Weights of a small spectrogram enhancement model.
Model: 6.16M parameters, norm batchnorm, widths [96, 192, 192].
Training: 26600 steps, batches of 64.
Rows from block 5 of a small spectrogram enhancement model, named by matrix and row number. Rows with one number belong to one channel. Each number is 128 + 24 x the weight over its row's rms, rounded and kept within 0 to 255. All counts start at 0. Numbers have three digits each.
After each channel's rows are labels from the 100 clips, of 14976, where the channel reaches its highest value: "band" is the frequency band that holds the peak; "top examples" is what is common among them. Only what is clearly more common there than usual is listed. The data: synthetic speech, music and everyday sounds put through simulated rooms and audio effects. In brackets: how many of the 100, against the usual share in percent.
# convs0: first 3x3 conv (model.mid.1.convs.0.weight, 192x192x3x3, each kernel summed), inputs 0-191
# convs1: second 3x3 conv (model.mid.1.convs.1.weight, 192x192x3x3, transposed, each kernel summed), outputs 0-191

convs0.147:111101151126120107124108151151165140120130089078132107114151163156126155135079115136120148100154120144131133135129086153138109137125135135132111144094134107114152117138112129149158090160159151125115076139165111093136141125116064132129148126087106102125139139144136121121156110140084108107123134171130120110098149112118114146127137125161145102107111108150047124109159109081126166124113130102078149146129131112089081117150134089078085092139133112133121123125152135090115110098105080121106112152123110114099118122103133162148116151152151129116120060103176113101143142140183110125
convs1.147:125150114166129150118084136110109105149098111162093103130107115086158108086178131114133143139104125126141131137115088139117175124133116128093148151139130143096142146122134129175097107085108080122149124098162124173175115178133128141163118123087121139080134104112121137106141107117164146169146138114137118071156090179183123103092125131114087093151118112111155114147117125155103101152103077132137185160127124094148116131118148140121166128108099137101138137153108101141102126153137139138137111132172134137143098108134158112133133106111150090100135154098105104100139105127120113106
band: 2000 to 4000 Hz (100 vs 25)
top examples: drums (98 vs 25); long reverberation (91 vs 40.4); far (84 vs 40.1); reverberation time: 1.2 to 2.4 s (57 vs 20)

convs0.63:136164117163157127157115154120098106157142082097085159115127093098126123126147133111107141119079167120140126127126120140132145088126109115103146127139141135127131120152112074117116128129096111163111098178140178162126135166133154096136108127105107111188118091110109129104119143135146117088150141135166124132132113174165141095128077183120137119113130117138162157158145128170117154102165162143106119123150157129084123150122154161128169166144123160129090189139115105145147109131123122127108113157111131134129112104131109139135152107136136153150102207113124098148090097119120131099
convs1.63:155111116086130122094142101138126098083149159117124101103140134159103124161107121125104157136112143146125124123084140077116152122101136136116076094100117093135111088147097141115149130157146086131126131161130131063147115101102135097104141090105151131084111100155096137127088105119187113110128110061152096101125084084104135128150101069148130093124123129149075098141145114116117086151102117082121107126101119095116147130122145134127083116141129111122119101091116144113120125125132133132146116094104108125080128113128106178150100115170144132125136137148139121123109099136151110115
band: 1000 to 2000 Hz (40 vs 12.5)
top examples: speech (62 vs 25); dry (61 vs 20.5)

convs0.105:104156111109091125128061155082108147180128138132108106138119117106129099157105119093184136128096120122103131104125165106136121134133159118100125121158105130141101139122120136105097136099118102140140125136106100157137117133105149107113095120122137085110108099132132127113103133127198091116123128108111104118176119134132095132140127192083123115129118157115148089134107128146089123139164152146129106105123138137120137115115136128148188116098124133137141121165115174181145112178135081092168120095102134080120115113120175076126172135135108115168152156100150140127117107143097122118
convs1.105:164115192087134127122128135141115135098154146069171139139139133146129132110109154161099115134132129132104141120121111099133123091135124117126091112095151125157138116117131125153180124137124150120101124105128138094126110136108111146129147115103143160147126126084141094164147126111123103069132112124144132123089139083105116173106142119162166151111137124118088111119163108058116135112071146137170123153112154122104115135143124153116073146123127120130080113092135114100132098084141133137134156148106137139129156161150132161119095150189112126116097109161105189158122158117146086102
band: 1000 to 2000 Hz (32 vs 12.5)
top examples: everyday sound (73 vs 24.9); dry (54 vs 20.5)

convs0.97:088146062102082109131118156093108142142084081129101073140113100140123107129084093118160154131134142145132145143129155150075133157120150116113118123150121107123099127113076165119127077129149103152129146153103138154123130131096156154130097137120138095135123107113117163093132119154161115148127115121122086100149105083143111095156112159066120104171133141103138133142120140165130132151149141147135110127152116129143146125100132083137170113134112103131142155144101138157136141139137052113168111101121136112131115099137092090138174094117133098161119135128128094105124100122128129090
convs1.97:151091131114121149104139096151084099097069138072148161129136168106135142145101163169080099151155120130142116124150125116127134064112107114111111137088126056126138148144129105131127138154128134092109128115120136148089134106149132128097154152133120104142133112131118122159152156084131132098113169148090133113087106120095106150146106088133137124117124103121105158120145109104133112171079114106078160138146113102159140115131159128117076113148115113120116141116180119099114148092152126152114128164129174109125135169110136160124090153121097189124143103120154137132138130116145121128
band: 250 to 500 Hz (37 vs 12.5); 0 to 250 Hz (34 vs 12.5)
top examples: everyday sound (75 vs 24.9)

convs0.84:178092147122126156104177093186114139170105159168146114175148094108125142142108126124096135155176148106121133131085139143146145111125170111115152117090122159108116122132076146086149124167137107141098097132159104076143106124157142178130144104167125137126130152138167146125108111164131105168152110072161142180088100109081118083130104102138133150153100140130098125126122095089120117110106133132128124115100096128115094118145137118154128108143134136094130120158102106176152100105108151115130130154139133172129109111132139148099139158145111108125136125127140106113149139112131148108
convs1.84:177130138151114100117128141092112123145148121166142130100109119125146165172103139085096139064082104081102119126134102082116125132125118144114143125109117119153086166156134137149148145111124097119177133115124121149103137086115160117146144141078137139136094082090118122108120133084126181119119151173111130084134146086098139158152117114118148115102153116111155117089086086140113100126134143152123148119142103145148173145122122158126118088135095113127136160093129114126142129112146129139125158132128134095135151113145102119107130143107081151164130150151071089095098123095129115169
band: 0 to 250 Hz (41 vs 12.5); 250 to 500 Hz (37 vs 12.5)
top examples: everyday sound (84 vs 24.9)

convs0.13:171134115140143125131099123122133157063143157129208157101130145100121115108100167125066113108109086117118106120151132103122082111115133129123126121107171092147141103121157108170117165140130108104124121079139144142127133104106080142123144170128145094119111110112108131180141179110125121146113143125114121113111079145147078197122124100138129106136167131121161107117154117113113102147100111151129092117135184143110132136142114139127105153077111167137128130108133138082126102105116113158124149126121127132132098179108145132113121109144135120095105113155106110133149083142158110117
convs1.13:085140131116128158142147133179122127120136085107064114150163100135117102127138089113164150153127106142166159177086134163088160136121079138143077118141137157120097108127165170127165111129133136148101093151113130150103139141144129186142141121160144099126172134173115134078178085129111111107146132105100128141139155123106130104087145112087100143127105130146132126151077126108145157101177148115141141102131103157121103137112131135128164097153118157130123149140142177097116101172132146103077096105140131147116120098122128126149108101110127127122139111148139119128122128157128133117
band: 500 to 1000 Hz (32 vs 12.5); 250 to 500 Hz (31 vs 12.5)
top examples: speech (63 vs 25)

convs0.110:112131133146129136149141146108103125152122094169117097133132148098131083168128113113179143103130155141112122117116096102107142145111177127128123167099105143119120138142106126105132110157131100116146150135104075129119138122098170126148120110131148088125117139122093147113117125130149143179113152124134116127151098135107138115134134124110136093179146110141156169144074120176095092136146162155119153116154138099139144136105137164142141095116141127134118131175102108161118130143107111128100123102199109074120175137111136138132225087111140092136151104119134115089117101147079150121
convs1.110:147131145152099126134148108150116147129170113109165122129143133153127144116152188144126155178122105116122155136170116157155092119107070154121138102121128176145164121142143125173160146092143131125147131113137117118145151105170077149137118148119125115144103119094112116128143127144114098085096145137144110131081102131130127148123151134125147114056124168118115137105166125085122142107137169126108136103131108120101081117149114118123082120147106124155081126049178119117115137101112149136096137128122169125136121149151104134160096150148110161134099152152136109143137160154174117089
band: 1000 to 2000 Hz (33 vs 12.5)
top examples: speech (78 vs 25)

convs0.70:121133114144116118153100144129121093131146137130126129138125137102108083155091120064146125144151145138102118098201211111121113151103174126136124094112123121138112154144129114114097100096110103151147120113106125116121133141090167168106120122084125107109137124116139136117088148146127104135138105140114119076159098132137110112132153150110109129182129120105124078154131114109137118149132141159184106117125118134161123103152155095175147104144138101103123089177118142170131130144113085097178129122100139103101111130134144083102144099136115091120145131091133133134134096126083125081
convs1.70:153129164109134088105133136175120160126183154089113133132129142122124156138116167154150098117090110114155148124162090149130117089123103101119142122100127131130161119130149136131158116136157145114125163153168122136088162162168129142150101156120140147130129110133111123144172134097115128053133134159166140122107151088115152148136162110133168147080153139130107138090149108097112106114130130131146143111131146145091092098139124103073112167139137141139127142104161113081134121089101165132070127164105159119096092137152153141154095130162124139155120132145127140154142132119182101101
band: 250 to 500 Hz (43 vs 12.5)
top examples: everyday sound (97 vs 24.9); number of effects: 0 (50 vs 24.7)

convs0.87:123141091124169147119102151107112140156127127135125191145080121117127075127113127115146109099093161115146127100110100115121146168146095172123106132151123131104128165139104098140085137117145073126109128126115164188117152122146154118145126146103102108163113097100103146115155112125140154114105150175111148123167059136150136094111129139108097127126153125137180186143112161147104136136204140125096107130101133138104125130126131156116166126109155104150137146107128118112116116142152119148136118123146129153112123147114119132138176118135203134157114112173122119102108109144115091135
convs1.87:112099086143121142156165085144134131095160103171131109105158111103128153105122120128111122155134141106138104162100142123115118170120097139142137094138171084143128152128101139096142118168133137121134124130132091070130128101094103068110125121102116144110119119107118150120102118110120132141123182117127109127110101151125097107166153087134114085128108154123078076113123142079140108138102112111076109087096123106114126138155131103126071104129140078113147119116145172153111137131104114111160134107111127141119107092096102141172084115109115138104131083130127120137138153173143165099
band: 1000 to 2000 Hz (72 vs 12.5)
top examples: speech (95 vs 25)

convs0.169:095147087125090143107106151112141136184091105109095108132120107119104101152139118100168169152088144142103140110146186109111111146102175131124118104120107140130099150119124130113089142118140130133138106151145145139146104142091111125112088129100113110120135164174141118081096105118172109114124115128118106098169111125132093114149145173073106116151117108130121121119101134131133089142169173150140140152113142127136116149127087108151187110109082138123144129133085114164165134180133079103172100083119130098136121114124111083152124110122104093124122143096115129104125133157121116145
convs1.169:163057161112137107104099127140124137092113194103183154120143128113135150136101149119103098140138134132145122103134139095141081098149126139106128099109139111105162100142121145183117148120131153087088119114141110116100105148145147127118104129130091149163116123160109111152117127134127128058135144119111123130095137118136104125089150143134136162116136139097128152075164110107138130111101151135154147153090149122133133093130139091141068162131127120130074108123141137121127109107116129123123134139079151145085105166190123161129116130178130151112133135180091142124138103134158111149
band: 2000 to 4000 Hz (55 vs 25)
top examples: everyday sound (65 vs 24.9); dry (59 vs 20.5)

convs0.175:128122139154098115148106097108091103134108104194075131144128138111108104151143110107125137093115164135132122112115113117129140143102202142134072170097083149111130122092137126134116103131148085113144112113143124148104123113079164099123126098120144091122098114133085083133140122120137125184111147165163111104132099172135114112164142140113126117171158118111108165149113122167127131113127136153129144130152119106140096119119118128120139116123123119140103108186114112164112104151147104099098138130192103106105138134140105140148193136137138089121159109112118112108100107143069125118
convs1.175:148105150153109120152154116126129141145177140117134137133137131127130174124121199131125109140101100107125116110163140139123083110136076135114145092119144141159137116157142131142179142117149127097131126147111111100115181126133054127122135152107145160126102133147128072136136153111095161127101176145113129165117135106115132156123138142148159092077129170125109130112160106101115136106108140098088137095120124164091099121125138162108105137130135134132089150068169115123122129065122131148123136162112151165108127141140135129129078151150095169164106135156141116152134151154161124092
band: 500 to 1000 Hz (53 vs 12.5)
top examples: speech (77 vs 25)

convs0.153:137111136126134127135105152119120111138122129133119145108116124112119109129131133065136108132167135129101119147179196091134122131134181114156133081085122119101102124122132086126069109133121070148142101113116120138114127126097157190122126113108112096125122111114087130140068124153145077121117095101130126090147090131148105132118148116132120132201114124122083083133103102108111125152118122140177145143134142121146116117138150124169167121127129101145095120185129114158122138122110089107187122097127140124130119126119131113108115120132080107129158118065123142121150128139108137077
convs1.153:152130151094131098128151111133092135101141125079150132141147138132163154148156164157111116129112128134157126163167099135148118097152108109114123125118134133140176139127145148134174152101117160133124160161134145124072164144143136110151144149132161155148128108133139114133163134116090158059126146139157143113100120137100139123126130104132149146074105143123087177072140113125146128115142146120151149148165135143066102117141154141114108153152159125128103138094153124067138093098106158135085116165107159162117117129161158150123093145140113145141120139144093130163090164140174143095
band: 250 to 500 Hz (37 vs 12.5); 0 to 250 Hz (37 vs 12.5)
top examples: everyday sound (98 vs 24.9)

convs0.60:164136127135107168135094114120158144114152149129129128110109099120109129133136139124149141130113144142110142147134171144154123102176112143137115109108129119119137051137149134083159123105158175091176123096159156135150136094147158123143118106137095111127143136112147134134090079174139132151090152160159135148168104081146115104078138151116117091169121120137127088126110101120105135132133131144125191116130105135129126154145106166102153093094096088144116118152169119141152125134150098082187131141102123130132088149144119137081152115147148145140129101110133142123167110100175140112
convs1.60:102129153105114160132152099131124093110118100122143139134093117126099122116141162134109103126118063134126102119095079124124153106123119124113122164145141139115108111107171139165115116159139126167139141164100134150108107162119146097106132115139107167113139100143095132148105132104182129099087137102105139080101116137128150164161084138116166162124168081128112155161104119184131092129096148174173104124136126093126132107138126118126108119099121105108157181108101104108128095118142154090127156161160130150108149147129112113099100135170126082108139091139090119124086103140108146151
band: 0 to 250 Hz (39 vs 12.5); 500 to 1000 Hz (35 vs 12.5)
top examples: everyday sound (80 vs 24.9)

convs0.30:082149118113097102141118145103113126132098153166090114132124139112121109144129095124153150120083127125135131109086116109120126136105145119108120171133127165122106132118141140135112128129085115105166126129117061156089112148125147095116093126141147072161118120147121118105123132114153128150099136161120112137180122138165131117151144160109132092130143162135152163185090150163122119129177157135115148128144119101146151138129131133145161115113144127131138090165090144143120119192125129130099148101196127097137104113113163129150190120117149068142142086130129137098088088138083138110
convs1.30:142134126150097121127151109150150116114175144104156137079120129126163135094111168128127087139106116107103128118136108138135069128100083124128148091142164138149180128124136127138172122115149112126134136062149090107144157119108079127132109141123148161137117124115120119170151136113100149121115171144102120126077139126123116127118144124156176071083136156141107136104152105093146142112088131122069124124109117116101102116144128142133089141143114134143106127086152141109127143081101117164133169141064151126081094160136138116137100144120130174130135136147122099136142119161178122097
band: 1000 to 2000 Hz (56 vs 12.5)
top examples: speech (86 vs 25)

convs0.56:169123114146133129121092126123134169131154106125185141101119092096160156116126177114116087115105099111112103117144122101189042112093100124109163129102106117127149144177135121179129168125123128088183139099120136171089129152114146113126153104129092079164121112137127129164145157114147116127102146147130137137076147125178125178108140096142118107116176136138143130111166125125120138092135115136122123123156150126147154112147127160140109108119097148137098125096130119065121138143139128147117153115120135104115105161123140114126121128144133163149126135149123142072093135112111120113
convs1.56:089143139102126130137121105134156153106140144118080124151157090119129160148185141140135140170112140124131105124106109133144116118158090172128096138143103129155133111127130131100122131104140138139098068158111124064098181140137132122098151087146145143120176147167124134097156126168123146088153111131104113141120145129121168160113140144090129118143088165128119110119098149139104138110145189107148146118131126164100119077158091152141136127163134128132160117125101143137108128165163139081106134149135120140114126099146165126119094117144164137103154080105192136094133157138120158103
band: 500 to 1000 Hz (32 vs 12.5); 250 to 500 Hz (32 vs 12.5)
top examples: speech (60 vs 25); bit reduction (33 vs 13.5)

convs0.59:090202142113112139123117109121127113137115136114075132127120126126139140169146084097162167132123136087095177138122144124111094149142130155135143127112093128124088099110122140127135134142135143153105115171135137141135120098119130146127091143130124137118173127157174123111131148159126129140141108140120153089139161137152105096131152146088085089101131158128138129157094144136098149151171147112116122154108111125145139144124126121136181115142105129147231130106107145133140162149193096113089126064098127140153083096114137104166122129089113162132112142133133122141153152121121136134
convs1.59:174123162165129170129129110152118144142119160115148123098124174111126181129107127130117104142142114143103099145175121123160118127149084152136132090095151095146178090129114142168114138124129127092122172125104142113101135153138157134138132131111141154096109139160147096187147146109144116121147129151143127093103132105153114152094116099165156162165162150102128126136187134123130127116092058123152131138155141145142137098136116134133103202081123151124098105127144147105130176099079154143137148142103145140106125107141152143116096128156125129140124107140139162153129092133159096113
band: 4000 to 8000 Hz (70 vs 25)
top examples: everyday sound (52 vs 24.9)

convs0.19:171117111152145130098102105133132139137129123115147132120147081143122161149149145097090142071121106110131121135158106064124158124145150102128141133124110098139129091108170160139118082085130107133167116117128168125143110106097140134106104133090104110132097101074095138152110101129145106148107124154144111123125085110127094118072099170167132118153118107089162136088192160161144114153182106166117090092140146142122120156119130114107158131116103118106127148111154101136146126118141127098146134142106137113146124152160114124109141108165172131125107183115127115118115105119141108085
convs1.19:102134153105116140091133114185099114086122120115143138160100132171153083108131149142112149106146097159162129122117108134162182128166129137139090123122140127128108072130150109104119126162123149146139110135116087092133148151133147097113120117130116181104121126157102138127126127094147084110112142129110134134133103134127137117127123149139126128146160109149130156120133136151140084133110161128144105126122131128086122090132145081122147069111144092130173142091117125120086086159175117078134159117107087178124184159138101087125155145154105116146130075163157101113121119109119135165
band: 1000 to 2000 Hz (44 vs 12.5)
top examples: speech (74 vs 25); dry (58 vs 20.5)

convs0.142:120166120140145094123144124132122129073165112113151141080122185151129130103111138137123154141115147132163131130169102095131132124122118116142131123143160143154168125148116134132114188154133117088080112113126128163132151102086090123140146138094118170186110114137107141136143175096131142108126134127110127103073090162092083163075114116127125138101159140143121091114091121081108145155127091115150099141128144162113093086144132128131106144087139120167125121097137125093116124139121153151122138154086117134100142121112126143112133119148112099110119097166139181070108142162125140127
convs1.142:092109105144120089179116114132158125119126101125098107110126126106117107140103060113122149173130134107100141144109110143118145148085132134110083111124122141129135128108111143116090115112114085117146132128115125183150154147150125148161116133121114094141168121101128169079130155147123151096137147136098104115110120158146167090156121124119109120176103153132138132147125176121155115178154103155115093134152123106088086135141129098131147108089110123129203139156121178148148160159148189145139110148122140104150111069124105128176100124098122117117144129120155112142117140160108134116
band: 4000 to 8000 Hz (51 vs 25)
top examples: everyday sound (54 vs 24.9); bit reduction (49 vs 13.5)

convs0.74:085151092115117151112117092128117130148068138141122135126097110102122109149124129122150133083080124079151110105105085122113143104122125127120128170119128141114099132099113132121109117082114092163130144150132114191092132136141141126138110123130147076131096093135108115117160107120127108133122119160131100132195103168129132136161128155128144120133146118120178202171091158155126115139157154138097133114158127108135146126115136123101191081086144130110136115144081129141088115157144109120123125128161124133177132108113116134143156104093153099132125127132119131095066088128130148127
convs1.74:151110089148125152118150080146195129117178114107117159141120164124153127127125162153145121111156158095130078154140141114152100125121135129149103097109135121133156098126087153088134152177133183089150130115126126069110144093128118083113122143134139149111129173133156145133137135161083133115135159128107122135134125133131070127103120130144107088117145154138108114129141135072159137148114108081073130064145110089156106144120140140144115128139142134128143107145171148150135139123131146134137131143114142131134132152100132162120120145119162182116129113124168120166135157136153173078
band: 1000 to 2000 Hz (67 vs 12.5)
top examples: speech (88 vs 25)

convs0.90:139090132127164126111166101114100128145155125135129154129125113124109134131110143121116137124144157099129117144103124121114124136134168127120127102133148086143094132140119106091151121126143111111120141128093162090105146133116144174167157128152139128125135138100120141175087107177116141173142115109145113206131083144134118164103112113093139153195105144157092089139142124113112146164149145108176140115112127097117102092129153154102123107165151112115122105139124105160147110134117115132189097155125154154139161169161123182101134108132142167160131067089159134097113118112106160135
convs1.90:101091127145131122134162096079116090132139066132113115119080129152187152114123130134124128128090124127120153126152127128130088097098101132112118127091143129115129160126170164112147120138095115136158128141149131130117149113120135085098125141089090152161123112119134147153098110096117136093112175148136135115085128150145136096153125106148108132084117132113110145102076113119133105109152136155122121097181117116112156139170144133131138130106126118104181142118123111087157112135177153129106153099145111103177142144080132094171091109174090127133180104131073126133141107156126123133
band: 0 to 250 Hz (49 vs 12.5); 250 to 500 Hz (36 vs 12.5)
top examples: everyday sound (86 vs 24.9)

convs0.145:102133112136120141138123134109109108141114159196105107144112142117154094145142136100178154102084134136135131099109112146120137122089141144109115163136100135107081137087113121112105100133116090111139132152122103173113123116111157098137097134140116109119119102121135105155142125122156131172141158146136113101195082126163128110132163126111118129154142116133138162139088137152125133125159144138108141120137126092143111118116142147125175133122130108125098089175101118126114106182121117103120146121201121104156159092112147136122182124103171071152167078107129121085119089141114085108
convs1.145:152123120137074167173195100154160105121145136109150126126114124144149127101146155152107113140124106080108152170132127124099084124109104125107116110120156124143128130176135164135156157120173127121142082109146081085154141114121098100134110124100141149129140123099130160134131131158107129106123192115123150148126132105125132146137146131144144093084147154142113138110125095114114129098066154103106118110115166095100136120115138144114114119134134128134090097104156116102118106099102118156127162155114162128120104122156130138134105152149110187094099110109136086189137179161146126100
band: 1000 to 2000 Hz (45 vs 12.5)
top examples: speech (88 vs 25)

convs0.102:129123174126130115144162132170151131097144120098125125127154131143121112109098157148130070088124120103124188174137093120112109145113120109147064122152132145134148121134144111158150109142147145142119092108109114111117125117092116127121145120068050089126116118109123125136100116119085122103135120165135126083125206122117113152122119099115105088120132102152081114135136118116129140100110131125094102132136157129078104131154151140097070134124130120125107139122154123097113097096136107162117139164094113093092130156119118149137105104144164174129099095132143094116130160132162145113
convs1.102:112109114117128166160098113117146113135081144142106101147102105048135135117179095093119146137111112102127094127116126136161128109108120153120109173113130106106119128105147132121099069163112141113143105111165127145123129129122105114125088162101087093117111114095119104104095133114132104165098146127122121097126105126109141098131144149107081145143100119128156124130083119114113105164124124169132132137111118123223155107135112125114128112108115111118156124175068144115115140150136116156161106109126130099137109100127133108097141117098107071162182144148089127128129105100106128142
band: 2000 to 4000 Hz (72 vs 25)
top examples: long reverberation (74 vs 40.4); far (70 vs 40.1); drums (59 vs 25); reverberation time: 1.2 to 2.4 s (43 vs 20)

convs0.2:133166133119115137110068151074084136156133137129093124125093129113121105136123134107173135107116124123125119108121151087147127136130152117114136123120130142148136095105129163122114107099123101117153136132112082180114119161083164090104094119115151072129104153129126128124121117117186091151119139109112108121138110116134127117151136178108143088146118150112160119144120141134117115167178164180123114128137114110137104125109101143149194126113137160103134111169116083149135098163123111117121116128110126072112145129147159135136151118145089125174165184091138125125096112135070102105
convs1.2:164098194066152155098121100133070116145118129079149097130128125132105135142116135142114122137129144137132131097125134127102154124141123112128103122088128135130131109116128152133128160153122112128056113146127128080121087117143126112109136133135160138133122128110127089151116079132114136081151127072132133106114146104095119106088123111135118191133113134097094102081165082078120112115110127099174127144105151162122118106154104110103096133121140120149081101109154128133135110099126144145130120156088124142137137148137137157085085150181144152129127113137152165104113132103140073118
band: 1000 to 2000 Hz (39 vs 12.5)
top examples: everyday sound (76 vs 24.9); dry (54 vs 20.5)